Weights of a small image embedding model: depths [3, 4, 5, 3].
Rows from block 11 of a small image embedding model, named by matrix and row number. Rows with one number within an expert belong to one neuron, the router's apart. Each number is 500 + 50 x the weight over its row's rms, rounded and kept within 0 to 999. All counts start at 0. Numbers have three digits each.
After each expert's rows are labels from the 100 images, of 14848, where the router gives the expert most weight on average: "top examples" is what is common among them. Only what is clearly more common there than usual is listed. The data: flat shapes of many kinds, plain or patterned, on busy backdrops.
# router: slot weights (model.blocks.11.mlp.router.weight, 32x192, trained with AdamW), inputs 96-191
# up: expert up (model.blocks.11.mlp.up, 16x48x192), inputs 96-191
# down: expert down (model.blocks.11.mlp.down, 16x192x48, transposed), outputs 96-191

# expert 5
router.10:506550350391541421520525542521452577497525477554532535500440442515466540483487485584419540428422603453528496402555541456591449559496504554485464472498613427461493505533615550524473508491506419514476465587458581477486504515608530566446440563609443477522481530521547500619546487442435502511
router.11:437546519499542515561646574487478492427486444553552537461454531566474619479566540566566466521446454522467515515561445476531471479503435624537494479492505485526556471569625447545479401496443494436444505408465472492492498497493491574493414491587451578537558608456437491557543475510488483466
up.11:516541455555412435413415493557484447582561497490512494428531523592554560512450482514489526433496499505537508511575491442519537561555541533435421411541464548536486504562427481540526523525507528470570546488537527496509465487411447527430496464514498559544459500517564479555520405514536492514
down.11:517404472525407472546470423450602491479514546499529582554502379541466383466502561565424539478386449476565479621568518516520539518495442464548587521526432489444546499528530479515490505503523509469466408537451576458434558555388574501535532487416552516475579563524476601472555566504454455527
up.12:483488438464478457401553475575588532550497527482526497466503482545512575511512449526413583490440553436471470570459524395452491507544554474468482452516500395515400566561467557486488470422420436558466444588439498449436473573475600476513509492519450443465520507476514563597537460490558502492
down.12:446545495501557382501496527469508487480542426550500481533505354489554428512592526479438443469494591501594495599558441555571510578515500518564578487497509494532483538595474621538450497567536523531539567546447516567507591568430483509613532582471430510533539497461475500536498572560613537501
up.13:417555506487556532513484481493461485503475518546557461421445483576497344507518573485502469512484523397581467570449500437482475532538383560586431453486533478579475521495438561526498404468393617497465503488504454439495515522464511538470458582522484517351437485487534547482507531457533426449
down.13:431549486477488394508594460509584486461496442489586551520506454483495509402492440493419543509537497486515505601550615577546568510564487533520482438507445573495494544443557542504477460597476415555529462551464484532644458559506462434492507515548461486551501510451489499409549513427484469529
up.14:447506532538486522538572458521489391503569524512439512398539540505530479558538521489503558425626467471489497516594441395584602509391538503449506455470465462532519465556477520488483487479433466494507472500538543454541508433409499393473535525367552511432552449409500463460566452585471428532
down.14:506487475488480518474460484563571474426515476455484511445485495518502423491523474482468530533522554502445537516470458535516540462520501425504474386487597490472455572461525579527448434567593521639524367560493424532564479533532497518509450481487528503440474529541579563447433542495391521442
top examples: count: one

# expert 0
router.0:527497533560509547500565566514461432561596509573480511511484618454480466425486525434575498542540488517431458578539442560440520472479400478543516504377466498519524435535493503508508518464501507438556516510517513620529516472461437593517457496530514389486418606555519506473452426582497524567
router.1:500475590433535552494414530382440503529471521565540447504493586554559521464410495533521527454519465536455407513549420440514472430546478522496538507437517420507500467505460429586558504443510544486572553532576487519475458497457632594525490523537502469416477602508510505428533475627491455459
up.4:425518480450513532518466474509454554582544472540426588482579550559445604453528528538502506465463509497561540411540480478466428567553516456604405523508523522508418486501449465515547497529573585581455477562546494468550579578500569543340433415456449473444552514592518498512467469512581549512
down.4:503528508538519433433499535528437572390403470499536484489471421447537585478544498418503514532443616597547512567535526504521518541593504539469594463465521562481495514652514548434485530461478478512469477496435498455464538569514519483593593485525521488461543582482424538428417486486486513525
up.5:529508507383511506617486541439568493434470539552484475455512389518511494471518478498486567410593464442483418545561357449568519507509516551472524526434531418520434516510442441532470538484467338445432493483548543547461542450516521617516457450445566454466442494437360490446487462590506499452
down.5:582494583517617537436577571542582501564565477541543574466549537474507465532520528559575487532522528521523503460415548428588443527433517540489593512405439558464557539507523433542643493542504564505479544487605470462483424529428568589482410413467449489445487420444559534587533474513485553547
up.6:435484455601502447549553522512546484367464404501484612453513647417491461496530470489518451470449543530576528525583560537489438475486533529470488600493531614471425462475562561471493584468508509526506563506484479463525481511557457542543456457415423531544487608507428488508436498433502537587
down.6:467496419532561566495479467495563436475510513441534500491585551419560466497568589489516434422477511686542427425424515474619510452462489544461496476513468442457510513461561467518579545498474518443498510441471521408530553593556496485393484495476480553516491568473546556408516454519518524450
up.7:497487576635448498492506413444510563469471474542466472510586448552496483467439471503467539449537503551569442467479498494457512489530452418446410518502533441467576433489482472457506519532433447521452541514505575539500432478493505584511501486559510384474523463479442510481450559578526526438
down.7:509440461542516516498433496483490524476412519493533430527479502499406476548487486551512461505432386450472554464540404583436530397566510448480458518643492471484435566508554568439472491381501392442434460493528537538509499459597495485455532541479557572449574555514540455468490524461435435416
top examples: count: five; green shape; purple shape

# expert 12
router.24:476396518517524550457496458541467461536546534529427520517467553484483490532474353491462519542411523417457479502490542510535445488553569460564479590513499483386446544305480497443475521623522508414434442484489484540469480554455571451498462409506582578523486537516433548584494486568552492511
router.25:488498498446507451560567502468496514572490451452415478417493479578545497487525392532562409543481395568458462454524510608453459476497517495532559507372474501484503467419492530452478540539483438474549553423480411492508504562437513496490402475580567495416504478487561488535461536528554474567
up.4:528411554572419500556514446521464504485444500464540458543508526440521531425585545471444417411480469524450502473556430409543444490524430414523514480479518482544504451556499488507603499522408502522518387462518566458465519562444498591546582505574575531528546571486566461480572507463512448429
down.4:544427563499581428477520480443573403483537542470481458477481523442451507374470533480474520437403495523499428525505507553472544468519514519478533518473428510534421513468559568468478516502443466481448484544468437530570459485413453612461478464469578543436506525594601460414494431460546470523
up.5:566419488519472457553489443520522490463532569484384464493466500460392484480498472495431402561472453462458501411466450533507461525499529538584432507484471445474557544414430485456517532457500492542480440315481418612470509538528489545455507459478552526521465546573498536526542528511636512478
down.5:502537444552475507466479511450511567475481560458533474508446570522516556467559512541468523523453472399503508405555443500544548418576558464497459502584608483405392487522546550571531535464459358544345459399492520533356514480500475540463474532428480578500508547506500477575508504513526439452
up.6:486493490581460510490505542530528507463469522514407489547497453574525499531402516485519463537440432471561494518554570477504492498500491533585526562576612563524575525514425420471507523499523428557488445535501505519479479456553459494544533449495502548517544423497407492545466572505543534571
down.6:549473511442522497549475553539521445527430448443563528535487412466472585441496485484492576556468549565518555448567457471530481531525480629467470518441450513623464505499611482532501546461613567659630520552465496417478487585486462533532622533496491473498609476527584513414512492555507445545
up.7:505555520509458516560510491435510525544554454520439530491549479485491428450599447494522523503457454414472560541541471487476491450616529413442519506410605479480527504536432521476604517500526508465549528489557529484432502529451501469526440512507533489522515444477482563488469440530485532542
down.7:472479481533428551561503538529437464472482370554473488526484466523548342584602529502556482511420576438590476533477412504477557515493540464483479454481560536453590555445499549551451461504534451528444414532489542593555516441595415558524467519515532498472584555530436490484452487504479465381
top examples: yellow shape; count: three

# expert 1
router.2:445447551480527515496548581443505463482541536479484458411536695442554537541411521494556522512503489590482536585468581543568609526532459523566432429455448415537512384527473448537546482595556578472507574523512490567522531490546491577515372523455481411594565516525513486523459494492428448571
router.3:515440569521543496506595461432460574552504561567487538477587489506501505469465411497442648563510401493493507472544506538536587509490513589512463482436454469412516517400511464460489537454533621427550485509541498464482552529551516530490491526584475461478456560525488440530625535494382445534
up.11:646467519533495502600447442474393549494473445498556544547380480511538500520506469463482515510345474491482463533536453598544507382600505553547466491483471472525490535540538539452480398437540462548522454502441470449520436517546453498555500482524460421495558478498506543412508458513471469498
down.11:408492542573553530450511527548470510567448510570503468438509559582478495464512549473561476513467508455538488455476498507521453465478554451391579496442549438363506582503417547438542592497564476512446456498596530577475540445540461529501431441398508422485409485464476528482494506457535403498
up.12:443546536483514442499516595562424433574455522466460482462420471452463507450553547501647550550417526540464482442577497520515415459548510564514447525437473493619510499534507452498489535586567454537534563493521491507497394515570492479517514453515540476598515494480401539415516401540435507510
down.12:401531590487518596556564531473441556460533455489411447519566555359527505446461515543480496547475497446469448495519634555475493424430562477431483510536481518441534514458556537488418407480499540513521437453584440488608489471565501559495445597551474483530521576454641508483478481527501498443
up.13:476505522481626494536488483531542545499506481425527489512518464586423471519452616447568459558436458486475508536498537465533543484583557491358543408604438476535479525553516401494471520543454560479477475483408599476502588414404511430518487513519533574492459518482529555530453475529441417509
down.13:381406542480468374513430454462496507490413510431564581578533567556487512485444531490412484514438406492495497490543520526462476465492529441469439534581552493495408615524536523488449432490494498518539458468446554457575481398510376434484461592413541475483488593544453461427507399482551465540
up.14:600490341422489467465496471433505523464548574582519546545507459437540608552494466538533571518504511553466557437413481463436508398470537494563408505516539477435444535590530500439469529512516495497470566559467532489560493547475528531444428539477481522416572481472518636495524551530498597418
down.14:435455398396433518561425432476505438461463579408477506526411478531480590394581503436430490521508451515473483579503518516494517445509501499530421514548497476477476482539504559436438486442479495484451469470451579563511473477555464436478526557446540582569539527563447447528486482448505436465
top examples: count: two

# expert 13
router.26:521571515586480422456513512471529383464508566585567524473472596458531444473464509518557555523533547540564520574484477436609478478513537530468458527501497448572539528531542495510556488479412472464555511544547608555511471498511447560505574531498503538441459407547513553493515454489477547499
router.27:521543533460485474486461503458533484457533519503470516456479492401522560460558511523524476463480485477562443442532463501558516441606520476501548527407491408462495573564403457479547468426501478478603537524587567534461518517451516688486440608594474492426570434567569509517569473512458490512
up.4:562500458463491472467444498481469400469562509499492529430456526452464548469431508414458510534492570541484560509497514505523470422503462514477463444602515505547522544442499509539547523491437416539498511565480399463501518580433548469406472498471488558548502516531431543521419590561563405557
down.4:510412446465466495579525462508530476465543487440464551524556567557474511415614583438495536502487464486467440445525465483497618503599494365487488510549623479441453466423550579469517513453512473473441489667474431556556524511516476475504533520504570607494547515517490459511475493492481513447
up.5:547532544537491499478552484496440556455502539490432554518485552445533519491460486485425423510506453504494462466559442452438426445502466474527528502593523422569409557460479524542460495467521519500496540456489498414523461520459535506468529482518482449436541581576455561583564475595527505570
down.5:487459505571484482496530499420470574373509500450448506504475550474425609420537466474519534480451523399501608486495579555425499473535419561487368486531531388480386509454493519500466492481513511397548457507419429519441580425518480523522496536482510541511532471542472435532386544484559545401
up.6:565530551506510513433611459577597587483487530592562564509552413498476466470505507533457445551436462507472542516480547452527509432466576488481559482419526528500459508520505473354493476461506532492489562480501468553486449452519604526546469476590544409556556383448503520532544406447528504457
down.6:565587564477540505402487509551543547533557454507533549493514573465525502560557445599584505538589519517555522476461570426504450546401421521453515560442499565541448525588501469496547468507457530461530563461514495469454374525427478578488486439433432473476427469490528582551489548545509539476
up.7:435556520366486505447571558477536470446556434513611482507583517498512602541506447467492538468532517569579553526510511440401423521446485566456513473531486523480553481371493518423544424510514470429521556460490428468505379451510527442503514559518435585475524550416386563590539517466506544465
down.7:488534487478461583495483569565522638506516478511574553581534521383545495608501532453540501490574610431549510541505572506521407536429537461435490459465552646484585490513438515488545441547473439580425472574549491452537457535505544525500512460530414508460470470495501536491575496547545560558
top examples: count: two

# expert 10
router.20:533540514466515455528598496603434523478463520462471410464439507496606465471512503513474528535475404532563445562505559475587559545548489491499523500380556493444484473537523478553539496562514436447557495509491509463467588489483433402481451514491529560418512519566607570541584443409487519537
router.21:536570516458481513474566397545423504447527480479539405551519484421477488488546464517388430514441502491586527498443550482413524510488572435489442417495551430541507529549430474516519523564585473548505508532532561445465515444436484384501483597476570580571548459545572488542502483417398472525
up.5:465492446496504491488502540521505573517437467574503476449480488489590506545511516559531460518494504493480547405571482504472559541485409403459488468467563542401475495559472550505424527507538488447456411441498392527629471503493515543536575494586490489553488527471447464480511385463477577521
down.5:610495503437561472407533584545536497573555403484526521505523571443507443472511584454478510534513513556515474444524547525513492504463473518470493498534377533451467477448554525566443484542440518492541549514500500411527399460417561562489429446533505479464501482478576475565555510471512537574
up.6:490407522467450480537564535479454472521514565551484564565371512553523534430438477448472452569486529520512600484491478489352540517392522511550508486498511498563462491525473546575508563499463529487481582454486556473394458448492564443555383584576499375509528507430516460473496429494545498495
down.6:465423453510448435490468393529493494434465421474480496477439433489464496519548549477443604412511400480452519598577476533430507480594448499558455502535508435483414485502551550411420486525501443545526451532425468517578537508458491554572492463548534488477535594557565460411471432464419367425
up.7:506521587542480463456502513586451449451562477513496584423491439447561496373448465514525427539520446503535512520487472511530523545447520393527522470513524531532457602446395469454487577512523577486472539491452620597471465397485484425494523599439517595601447519512595473484472547560465483514
down.7:433538536505515550480480533493505490384521496466458469501571462563515540558473539589624483589457555481536508559509455514513432487473540528437517537526557499491581443542421443483512441479536524506564448472511554453451451537491477470507610523565482440487500516508507436427462495538478474536
up.8:518497514505560536457445496487523539508482511440456499507608551495492524429512414455519415546469413413533537451550540519490546547507600480465572481565493425489512558478523507478507432504549527536467479558506576495471606476541554424447432409619467467455480496548517495511543526465485519449
down.8:568472559504577542527500506499498564526535605494446548459545657497550488453497486586552414477508597424487481436490502461528391529462639497382549524520480542550465542478524477570587510547536454479429521457576528465394436441553550552471417480513547426494492518517545565484575539458567519420
top examples: blue shape; yellow shape; count: five

# expert 4
router.8:530467596433473522481446454517512497530547437581445547496601538577476543446510418521549519566508524546462577542481422486527438386465460486413440487424441471535508547396429451532537559437498627425567445543507465543517527531443577525443512429502419544489517469527548565482455514484564511617
router.9:472469554459495523494455527428500443537529492474527565456540492600525540472505593483519502418443516533529525610509473487528464399464405451443500502498509455481532514443519517513576409494528535466566634443512416504612509624455414548479521527460540566439499552444574502526523530511469534618
up.4:451638543508552451503470540507504522493509474489524504465530532504572581509430555468517581467538539467535523520459549463513477517582479481523525527440514504500587568514549475525439536505434529440479523528379510491564489519488484433540463608526596509470457484486462507411505434443462538447
down.4:517527514546530550419504505353510560510451533498481521534490523502434500438499483493532427507468515538480441483489472508468496551492539369522527517508512519472476543522486472486471431454482503441488475472428411512509529451582471531588488535528558557448462495507409525555448560433437536510
up.5:560486584433498503577512490527526520478539492562496539567471478457462554497419447507415575465513566541499551485516565452521458555467503524526423504525503489480467550495519405554511509421556541515479449571467489526534529480464600540512568520436443565481545585521466556442443510463584579496
down.5:612447529560541487523544549552472583527510445555538580474552534438621514580545486555515462448566545507501455491531518447592489593479526499472530554409527527551568479560505434560587498507469509522495530462540440446515503515429517469510391466518428535500507500534441614556579565539488553516
up.6:560462506425500491601468493512541426526568495611598513505530512454478454569493449545550481592405569539565503389405504431456547476507532514516484483526591460595553498540508503616492556460555467563532547529405512429519530494491548566450496549466553478542553447515389473529504466465512503547
down.6:504476514450486424517559424478567607484582453484551574451523564483558480474514599552439519520503541510458553483535529484425594569418523464481461478511456551448529451460548469549520438568416467513495439471483479429456518517551492488386529420518627528447467424552620418467501472381511465527
up.7:529567460452495469543560442475565456428539505471483478414474559588550514431543499434515472460472457566497486488488446535514534509526490495508499455515462417601500496504484537490550431543470423482577518410545489465466451508589459511472530552481661425528445475602608522545617529468435559468
down.7:495576503515516542509499501589542427503497462580479516561555471526585494539552528507493496459536596537464539472471568525585468554409583494493561499442448494462544530501467472585525470573610613430578548525490485417469526606476483499549551367505445457484482482399488503475552505525462576483
top examples: white shape; count: five

# expert 6
router.12:515454588589488581579464507484556424568521440482438488515490611387470515479441457498501470497521458598518489525558555509471529554582497493540526523493464576501596520459541503545544487524555554508526481477502485515476535490404527501534496437497415450424440490446538438498435420528510561533
router.13:505404530490419500474457464518447472460556515552467550543530530497512455574513540553449475482550539483550439474522445551534437606493418517421515602556497539369527486484497493507552422543466517478500481477556471462575453480501548545359517503517488506573476512419545522557477493411556542451
up.5:512433487514552548476426494466409450522616566440488547447506448446470564441556480494509383503530525509408460548465465526483489490507518474532506508481575539429562566437614483516445572567563549501456505467457513542536558458575556436506417422552410469515489507481522433438536449469465496498
down.5:495474504428586555500562532465554462470652422517538544472499563491552477467465564461523443563455513569455454461496500443555538437533640500465530540491479477485479463405528470460499419531518563497528440493569495502527455440455435491453508466522527565505542525588569456513499510514507496552
up.6:442576448517502426526523486475569498447452488448390585536528544543497478492489399440516509566483524535422529435432563502603482377411581538580510424481455494572453513507495523457492504552487453453493552516421551495423570497432533420514389461562494442454524514592512553451505616484469537536
down.6:418459475393496475525486499462453490440525444449542482459513559481532421438510480496470561582432436505506514483462446587454553370545585567487473536395560501553563545492617584443412544466586540454450493566491508509528564461495476475434603520534520543450599520590539531480523495462488514424
up.7:518485450508447447541366442497552464469508468528500457365547463519484492548513503474484550519476446461488508465498397536399484453436490516484555457562471520487434501489507532485489415443419465467483416438550493480544532397451450496438517481507472519461538520477631548407457509499515465508
down.7:463467528435429483572491477466473435491415557423443524521487455464478624462452512511415530546466445465614545552559461555504522472558455509545462474485566456407584514456515553503444490548593405567481429484412510512483568468493473450491511608533594498529481504489450484464514496464533455517
up.8:496479415571538498487460499513499454470617423471505509510493624552490558524455493515509578511540475521461504520482475580567441501507527416445478462504561509530578521432487477540461513623550503500508473462431393585443629448528504494555494480442490406612499585479472533559404513553445592516
down.8:525552557488532565452474533571559536483543551514448540449462557524549458565546480580512454514507591494530608513489483499496494531501552515521470535408471488456523446616491454557571511537492538508550473454633549546549479472509542449490470530446464448527450551456431495509463550495562554538
top examples: count: one

# expert 11
router.22:447456507541497490550546454581539489453570451506465502453464517440593414434608496528488511514458432521528555496559462523535504500575490489485584478446538476493522515574452461526572613465475437462521484492535510515493498484537409620497493461493524468555405488517432512434563515579426485533
router.23:558406464510515472564499485547503495503476427501524555418478515479578482475491533529475519530385510507514575509513493520564616519520544568460532418444554500454476489556402541598563521461490467473594523456533570603489447627477468561565525450475600475473443516482480475380523469472399465521
up.5:467511499554426518484511496518494564509526534431450386445488547452456490509516469527401497524481513478488539447587527435562555443514505570485472493603564508476412468478509463552504618498423447515532376554564469535464573453542496538483476473485514456510462435543442545495507496546519533566
down.5:542501548539501469476494565541548411607599453512568516511458512455493431503531521542513472442502582531537440439513572408453554536455468510590531532460482562524543560544473501527574528507437491584458525515531367454547488574532485566553508485484478465505556512560520516543555533543543603541
up.6:506528468453543470536453501502553527488509470504477482497491561556515477431506397538521526560594512488549487561510456451466512519459518434494549413401597410555522509393482467527485445500544515540496646583453552520528556407516424431430602418476482529571434478441576490387568429513440510501
down.6:455492450548512500499519432534504519485535465437471408507478338551480578479479535463477487494401485486547483574538411521522552497529554452487476501554528431495582487521486564495461499453510488497505369448455505586493543432594492486527575494555543460454538541541361490420435511510496413464
up.7:457439497548574501550412508619525464384446443517488430546534459533548390477540528527473546512433481539564511446568577497551405481466512493486656527531498439405502495468490535569500420468526448427524547492524583543490557543556383470486587506455509510515453501486503509416474536468499519410
down.7:514552446527454454519495460487432584514446606355508412445477448532475477525464568514509483449622505509491616493549524494488401483452509458586435460540516543493427408589518461476503532526520475444522530407483473516482591455509550432402578571522431524466451522483455482444369575443514508505
up.8:450520528508416519448455457458598534408524426531483541466460460440587506442486496479411492542457367511454573523532443489513535467520449487494505517479462543475455503499454454507545529465476440504619485510539522561559491551483478538477542425498587460665489549500456648475500554593449597531
down.8:514486528517636564410507530602459421460490411479486578499541462421452431471535508516509544523478493530507440431477502472609520550481448573529586602507402600474553488505491430550515458573630574506520597548536477553501477584437515556560498418424544464429503536507502565506556472511472504456
top examples: count: five; purple shape; ring

# expert 14
router.28:466478597434461511388566527420475481525571472532522522439536477505507535425380621491463570503531591561469522483494516534533418448467510507449423435472498512419553538437439541524591567566449482528560499395520502470528414489457519543473527445492592503470507403496555487532501481517505529502
router.29:567464490544484491442480588507515463562601495447416531545495601503518470490458614462580372534467522536497516543485573493498432460515505476432433451461462501454502518532444439490603462654467547456484467532537548556545421411402467517558515558363531480488509523508540517485536414496465553547
up.4:460502464575490515494413516570471462456404472493633543514498558407533456563537525469537566450455487528469549514514544503535525505502427502530550503484548492501398371521546504390420478583422579388436504511449503503400564410445498492620531388528507466507525486434472461486468517558596470517
down.4:532631542547525505485534468557529523533525458540606507419592547523504464573493455499484482576463496537467579498461608399535559539516541487516530445533504542487508451589454596528512539619444586510521561480544522419515493588445465441536439539496415488528528542387642454493545538439521518562
up.5:434489534440514457497564484456518630460471516476508436523485529532511534437478523571497506499461575511505437508475490452592470554538497494535501533578409511446420455481524482546492526415502502489505496407495389459396499463518430563575471497527545404493524554674595531530514467438509457435
down.5:515526465423456532477481502535466521520443535558495539573540495479521537510425404513555482494497623451464587448509472485460483570507472559526441436452426459477497421527488525513532452490513563510601481438446462427441522540508552496532542483478505432488354512459469511492413542499559485538
up.6:566437570511429471473471398448497517417507497560547525569525434540529583406558521497475574501463472499572483530548560516470447454527582514440487574514576480460521513485446502573536457529494552545605522493524509564533573520469507569391465504530494626518501421509626551513444511476489584462
down.6:403543490558428588493490455434536484399480511510498503625477423502444519498490478414473456521460549447518442552496472563510541540555542449469484436518493501465480528444519528480459454484512522638508487514545508585563469530472494490545544560558536504524528556464424429473507524457465498459
up.7:483464446503539573504464567494488590589456478478534478471426482527518515502452543511469501515493613506489515530488432492543416588497597526507467543512479537459510486479521505364564549430441459566438481509541508491492518464517519544474437531497463540488517527570499447564505453438533434415
down.7:419496513483395410508449522528521532557445569373546485448508508519504519493581566514528525483545588436439557439535460531542455511504512454484411520514486533523434511506574522529514468500412418516534569479458502506531545438467471518454520414407552482544453509535439497477509558486517430479
top examples: yellow shape; orange shape; red shape; count: five

# expert 9
router.18:476464597477535487476525529476481491588460566509522533546480615513480471514574446508580431540507536549485468504527464446469582564566470473566527537447475492462513498531433429519590486578586508512480473528501419573510466525578435455442518481485539511568475561579588481424580390447497580527
router.19:509374540463463581476492491439573505480516519534583496476485605441611465502476562466627477526479428606488593519481397482491534420345539459454491495486500483443545523544466542558589477495495591478574485447437542556529561521527439475546499448475547483509421560530486530506459524501508500642
up.4:520524454440531493552523518507525482515543541504602447489507564486530446523455505448486508527522418578351416577427433558556589496471544546459487501468503533551432494406578555440430502481515475527448520457424639501509487543539482434566458515511517548433485464505505485489501508598542516562
down.4:530532575430555563402483475445579497519527601566438490476485523529499528582535494502569408605464508511482491321451498542497491398474469533346524468469539434509418547527473500482565463429446538378548462585585471593466476497507514501503452564511473481449503422552449561520394504525545494550
up.5:482461407489488475612491567550511496479479474550481523438531529495408387472519563452556445433572500509471519440477543438580450521425619564474495472543513541511517449452588482380479513561522499460500505502530439483479488477476518507494481528479442539469495538580470482652530484471539448569
down.5:548580451530470488524454510531474527525507495474393491448477382459530491423415488389484408484466431412480450501491492497494513485526584418571535526540562485435520481461482440459480579554415519587416468492493472514613457527523426508499513529534425464500546556584493385475483558509467444498
up.6:495454447533591488515461522488427496438528421472531449514555576590416386591474489441490482377516569517493539500394477509553455505540540505482491502569558542520498612465531552441439475493476508561471481488468537512470604519475577509466527455405508505460467429532513505482504489556601443571
down.6:400451517501484461483559470542583500432592426530450441503527533491506455509555601534487501449496544601483599523433508460559541496452601409448574463540567487481513496411411552605462528521445399537493493493564517522474447474554441464470443482518473527521427563470508499485499469584494452506
up.7:523514524508451425473471433539433509540446492413550546451454527469469517528499431524432485466398502452528515496508527437540574578490451381561567519538542511556537454524478546491580555445516556549422425468472500415491490474385536458561496557622447502480502530507501532529406508435383520493
down.7:508379465569492399479438517439547497498429533509434534411456433481419439454621514543450526472525563425542541505502494535407466514454478476495484481566409463479380507472559495581480500485499449503445427487466473451602503435557506489539531520468572582576625498545427445550489479506546504510
top examples: count: five

# expert 8
router.16:459510524468487430513583548468507507489449534490426597572487456517477447501517534522492520483519453470525478497553432502480503486594528507507553513527584428489478492394427428564553499443626485566585565496451471428571458573419471432502502407475448559525452541559403592511608498498409520536
router.17:533504496529511522463528462460501472524525566573394577570464587537524471500435510483495522471506499485540479540499564474437440434528490533458475466530554476517518526518464538559561446575509444446673430492408451533591469546504481598419489586605549437525495497490480487584549496489498546538
up.5:575528484458510464508470538558420513518470501498496542514489487471516447557609500572492492507435475474485434480568427565443536394475508535386556520501613479529443444452508515563515613444490553483481475638545539406543539582451485359542562506470446538544596544495484525444577573420487469485
down.5:482490417569504387563571451445536483501418585496426371460486378631468521550557544511514505394447429445517462543570402628491546504490497483412522556553458539509500519569463489597456449403436489570488446445454475479520564472529494543477513571453482511520439537443448500449525518488512502561
up.6:536538520494500575554444545516514533486491480531503445494541562568461382507510539466513493531487482526476512452444506562571527525504395506386484479522462531501489493473431538556523564561424429494467435493553527476525580520479488507565520447565532512517489521506576463550577511470610433464
down.6:516517464574558587518430523500500549583436536530548428522547445411436532527497485498505504497532498492561576468525512574408455532547456584468452503507449443531534412587449465602559516463471533522502499552499587482429486552490574488438599507558386510483469498539504588484408572600442556537
up.7:512475584519424497465451469467435559456504558520555525582452519486552512484587604426510460563462520506538487477556445474423382523611627501437535502446452438531408487554487503505499552464417513570469482406555483533438516507494462604471521508490536404515572520429471502554446509566498510533
down.7:583427559380426560451523533525533457473562553412514434512502599571458470489513507538482423487448520541451497497436479502566441501487509454504498491439526510495496600476526479531643537425597599515417566564526427507526379518483541540504546522505519493510481492533529515524548552516454618539
up.8:534515577480531509601516454514481626464468484491586621423507486532499498468491542480563503481407483480524554494586420571519617508609404475491510588460542430453409470504518529486548530424521414482484483444478460456455481491430460496495503543533536514489488571497525476476503540503383532490
down.8:527450505439496535432501584590564532609575488492512500471463486484542513575377540464508466591472442510504535466554517424458497459493411536511493466490502541558483473547514427509580523476538507552525560527552459441428351457465570448465436510451565496445475409549545541527509489493493517549
top examples: white shape; grey shape; its colour: grey; its colour: white

# expert 2
router.4:403468490640575540534562488518506461529514464534596479439497579419475480457532445486483482496566536573447563518480588497495479521471494541497463478499492566498458430589519458521504534498481453407439557477444454600494506380613500567531462513512548507505556556502450512446485435450498567512
router.5:482489536518504446478491606428536488491442510502489489569435475448417484425523502512428591329494432495534437507600549440465512506500490524545442467464481544524514444435483479554435536498465413492482528463620530457506498490562466573566524492553466451537593578405397468418540428435514491498
up.12:549473501492489475559526503509543502516480485518439506533549492464358490572499454598531505449506559519495521423432533505529522502470436504517442603610445465454406520475613484526419410382478529497426547482461425491529478488487566533567535545526389504463527486450475526496483534411502474478
down.12:499470423469452390508545392438542434509509423471477483583488473584476433460553468519483589514481452486585490505500480533470525443548564503529539441496491443475512591557528511518501468578462515582452462520452542532525481584478504475524483569508575553539479553531532434471447476464475493483
up.13:483572499522442445541403503569419598485505471546472426469514513572481427420556536494466621435526429473536488483573516503455483451603489430510525516481513424391494565484359479565507497546525476447543410436527460457574504463548469514514587556459512511438542468523433522454550516580406482497
down.13:429452525419451478563490479535467498518496422451558446572481483422483512482329424467513463564426397443473443582431424562489521485528465442520514547464515491450602511453494440543493507543465444505510543602497560524593445462441380443495533511555465526575468477440573371537571505454520463434
up.14:469553438435552483465542476523513470502527547403500527562440524432511592551536517575446495488507522498495502432546554476500556472464570600446497594494507553379504502519493488536428585532470465503506439483534543509480511518531458489510483584504463395408452487551471496624538577475509464512
down.14:546443466512497502516485574503511557529419463551499515478484395538626563502541548549538488495544621491489593510502520472463448560468495532432484487508528492559520471621494486478543550466445447416516653496443600468481480541546557449510558544511447477481478499477491505577466582576481522477
up.15:492455497412460445561489545503510501550555475522495448494490472546565446547537431531467514472387452494576432584444418412460526575480476533428578498521509550537460373518449483513489559476587497461486500436530488517548508441535459488535550485544485445516552486506537486506473405436481392558
down.15:478419457501478513490519532525518451489538457582503529569396523455479422447479475396378464501564548574542485502508527532450557517526515414516513384548492526539487599428525529439527514524606521506556417519492436529563535531500509476538543485532501545451602531517570429465460455465436476518
top examples: count: one; its colour: black